config.toml
embed_dim = 256
encoder_arch = "swin"
encoder_depths = [3, 3, 3]
text_encoder_inner_norm = false
adamw_lr_other_params = 0.0016
Rows from block 4 of the image encoder of a small contrastive image-text model, named by matrix and row number. Rows with one number belong to one neuron. Each number is 200 + 30 x the weight over its row's rms, rounded and kept within 0 to 999. All counts start at 0.
After each neuron's rows are labels from the 100 images, of 14848, where the neuron reaches its highest value: "peak on" is the class under the peak. Only what is clearly more common there than usual is listed. The data: rendered solids tumbling over patterned floors.
# fc1: MLP up (encoder.blocks.4.mlp.fc1.weight, 384x192), inputs 48-95
# fc2: MLP down (encoder.blocks.4.mlp.fc2.weight, 192x384, transposed), outputs 48-95

fc1.291,243,159,194,165,190,182,226,199,176,183,221,223,234,180,225,186,204,179,196,228,200,188,179,211,200,213,211,163,169,187,200,211,203,133,144,182,191,184,190,183,198,259,202,197,180,221,247,171
fc2.291,173,189,156,170,115,226,245,172,157,237,175,244,217,213,150,198,214,201,223,239,218,180,183,225,215,219,179,215,203,216,158,198,174,187,203,184,258,218,219,208,214,179,192,182,202,214,255,149
peak on: sphere

fc1.371,236,207,200,218,128,206,237,201,185,216,255,147,208,221,170,195,158,196,203,186,147,202,220,231,160,244,190,167,197,219,144,172,203,175,196,160,182,183,182,204,190,210,200,190,240,219,180,234
fc2.371,184,222,222,173,195,251,242,225,223,239,223,179,219,188,154,239,243,178,149,161,265,194,207,233,144,207,176,230,176,206,182,224,196,155,205,217,217,182,212,191,174,214,230,190,200,205,192,229
peak on: spring

fc1.145,187,175,193,207,206,211,212,167,201,188,188,253,202,215,223,206,220,209,208,179,213,264,274,204,194,147,210,219,151,198,218,157,205,186,154,215,176,217,190,170,222,203,181,223,191,200,267,139
fc2.145,212,186,214,208,192,149,194,221,201,233,222,191,207,172,143,200,189,172,172,232,157,227,198,186,252,232,154,159,209,210,179,219,198,177,230,169,212,192,197,258,209,232,177,257,157,151,190,160
peak on: jack

fc1.129,195,248,246,152,228,191,223,195,197,228,181,135,174,235,161,239,217,156,180,257,202,205,230,218,191,237,207,169,212,131,244,244,185,163,200,164,205,166,202,234,178,145,185,168,160,210,198,189
fc2.129,180,148,190,193,193,167,136,191,191,184,200,212,209,177,191,197,146,158,201,187,178,207,186,202,189,224,183,232,213,157,216,222,218,240,215,264,204,219,207,192,226,194,248,238,218,206,192,165
peak on: disc

fc1.94,197,255,154,231,218,197,210,165,207,234,235,196,194,238,212,203,169,214,155,177,186,238,226,164,222,102,267,201,175,231,198,172,208,216,206,203,194,225,196,196,163,169,206,222,230,211,173,204
fc2.94,99,194,151,162,134,284,193,193,189,206,207,266,183,143,216,222,155,186,189,214,202,203,210,219,153,168,212,188,191,236,184,194,245,163,233,124,152,205,154,190,173,161,164,227,200,195,197,238
peak on: cog

fc1.95,214,209,164,268,225,227,189,179,183,176,154,254,197,166,225,244,193,202,236,234,179,219,186,246,199,216,158,190,204,199,271,189,277,199,192,216,224,212,240,161,182,269,198,204,177,272,265,208
fc2.95,183,237,224,216,259,213,196,183,212,232,164,178,207,205,154,193,192,158,234,246,203,210,173,205,194,181,208,219,175,172,223,174,214,203,185,175,147,194,150,207,203,215,137,154,181,192,213,211
peak on: sphere

fc1.20,190,153,225,167,173,178,178,217,227,172,192,144,177,187,215,211,194,185,170,159,189,197,219,233,226,150,236,162,250,210,238,184,214,191,154,167,165,209,245,223,186,221,188,229,206,193,174,233
fc2.20,251,197,219,217,274,185,207,206,219,196,206,183,143,216,213,169,227,188,188,162,197,212,229,235,181,207,207,158,233,240,253,172,169,213,197,160,220,210,194,157,200,179,184,238,156,143,162,215
peak on: disc

fc1.292,172,214,251,184,197,204,175,246,181,237,217,212,215,227,180,172,182,164,191,227,188,215,200,205,208,196,185,235,151,225,179,213,191,197,214,198,197,193,249,193,183,200,215,215,201,265,182,248
fc2.292,163,175,171,212,191,272,175,174,173,232,180,194,223,197,239,206,176,211,197,253,174,196,195,176,158,225,255,205,199,233,198,248,162,239,200,131,175,225,135,217,209,196,207,138,208,154,220,210
peak on: cube frame; spring

fc1.336,184,215,203,171,171,221,219,147,253,198,172,240,203,225,153,205,183,223,201,205,194,251,201,182,180,256,211,174,193,179,193,259,197,236,224,227,222,164,198,239,149,148,210,218,220,216,273,253
fc2.336,252,209,186,231,149,171,214,205,225,262,237,250,197,173,176,196,224,181,204,204,227,143,193,227,216,214,226,220,212,182,210,159,211,181,201,235,204,177,200,171,183,148,206,183,217,266,199,176
peak on: egg

fc1.24,211,253,194,240,147,224,181,224,146,188,220,210,145,225,210,218,186,176,143,171,176,156,211,192,156,140,176,192,170,206,188,188,181,214,207,254,197,231,219,207,153,169,148,255,238,218,232,215
fc2.24,183,170,196,250,174,171,196,192,199,172,238,196,219,183,249,208,187,194,262,163,164,179,205,243,256,250,209,172,193,132,241,251,245,120,182,154,171,198,201,179,172,232,193,202,166,194,174,187
peak on: dodecahedron

fc1.262,235,240,195,200,163,238,182,240,204,219,172,202,164,202,234,183,205,186,216,184,179,195,225,185,155,200,146,184,274,182,227,193,240,135,206,175,198,188,201,168,184,211,213,216,193,155,140,271
fc2.262,167,154,232,223,185,166,197,165,206,244,194,194,261,190,173,189,204,179,206,201,188,169,189,240,226,226,248,217,151,225,209,234,200,222,173,267,190,198,193,259,193,212,250,196,175,231,152,160
peak on: wedge

fc1.303,216,232,184,199,165,182,234,193,214,207,247,230,243,210,233,181,167,203,186,195,173,220,206,232,202,231,201,225,233,153,200,222,213,218,155,156,127,180,203,211,266,185,189,206,180,237,167,228
fc2.303,201,184,189,214,239,238,213,153,210,142,212,237,194,257,201,208,182,220,229,158,200,220,226,87,233,195,244,181,225,201,188,183,168,198,248,186,221,159,200,233,229,190,198,203,211,193,174,203
peak on: spring

fc1.297,215,237,204,214,241,207,209,196,204,135,208,204,206,197,172,223,184,164,207,223,186,230,269,175,230,188,267,231,187,236,190,223,195,165,268,202,186,228,167,162,135,195,180,241,213,150,220,187
fc2.297,174,231,189,195,208,218,165,222,156,215,219,261,181,132,176,185,156,211,245,228,195,190,245,224,205,243,188,195,232,192,210,160,170,217,204,189,202,183,187,208,221,175,219,234,170,243,228,209
peak on: jack

fc1.254,217,194,147,218,192,203,200,203,195,221,221,239,209,203,203,195,176,178,193,205,188,191,224,174,174,139,258,142,138,267,190,129,187,190,195,181,212,224,185,154,206,220,159,283,173,163,149,176
fc2.254,212,209,213,232,197,239,168,204,200,254,244,220,237,186,198,208,233,173,138,131,215,162,211,193,200,182,147,225,205,206,157,181,253,258,241,188,188,195,216,200,237,199,207,226,226,195,243,180
peak on: torus

fc1.251,202,209,205,166,216,168,191,219,227,176,198,163,192,235,174,198,175,172,167,170,242,178,182,197,202,201,167,204,243,167,213,244,255,186,187,160,187,154,194,193,222,217,212,163,198,189,196,213
fc2.251,241,223,253,168,190,165,188,201,221,184,211,212,229,193,174,217,214,161,209,185,199,216,225,209,211,242,202,192,252,233,205,218,193,164,189,152,161,193,196,221,169,171,196,255,186,193,195,219
peak on: disc; dome

fc1.203,181,221,166,176,194,197,244,192,188,228,220,176,210,207,226,211,187,232,178,202,221,177,142,144,178,149,217,186,195,208,236,210,190,170,248,248,258,247,175,182,126,187,170,255,230,187,224,213
fc2.203,211,217,200,182,191,166,195,178,217,196,180,198,196,194,156,182,198,171,192,211,125,227,164,230,233,230,232,169,221,127,194,262,191,204,226,194,161,206,216,225,201,175,188,183,205,193,157,181
peak on: dodecahedron

fc1.16,269,228,228,231,220,186,222,244,161,207,238,216,177,197,175,231,188,212,208,165,217,196,219,152,189,169,202,208,202,225,224,214,178,215,212,165,171,188,182,166,214,172,204,230,219,136,212,212
fc2.16,195,192,182,211,250,220,222,217,174,218,205,174,174,171,176,174,177,213,244,208,206,175,196,145,212,225,170,196,274,147,166,293,170,212,228,198,207,207,180,190,164,207,190,193,196,220,163,168
peak on: hexagonal prism; dodecahedron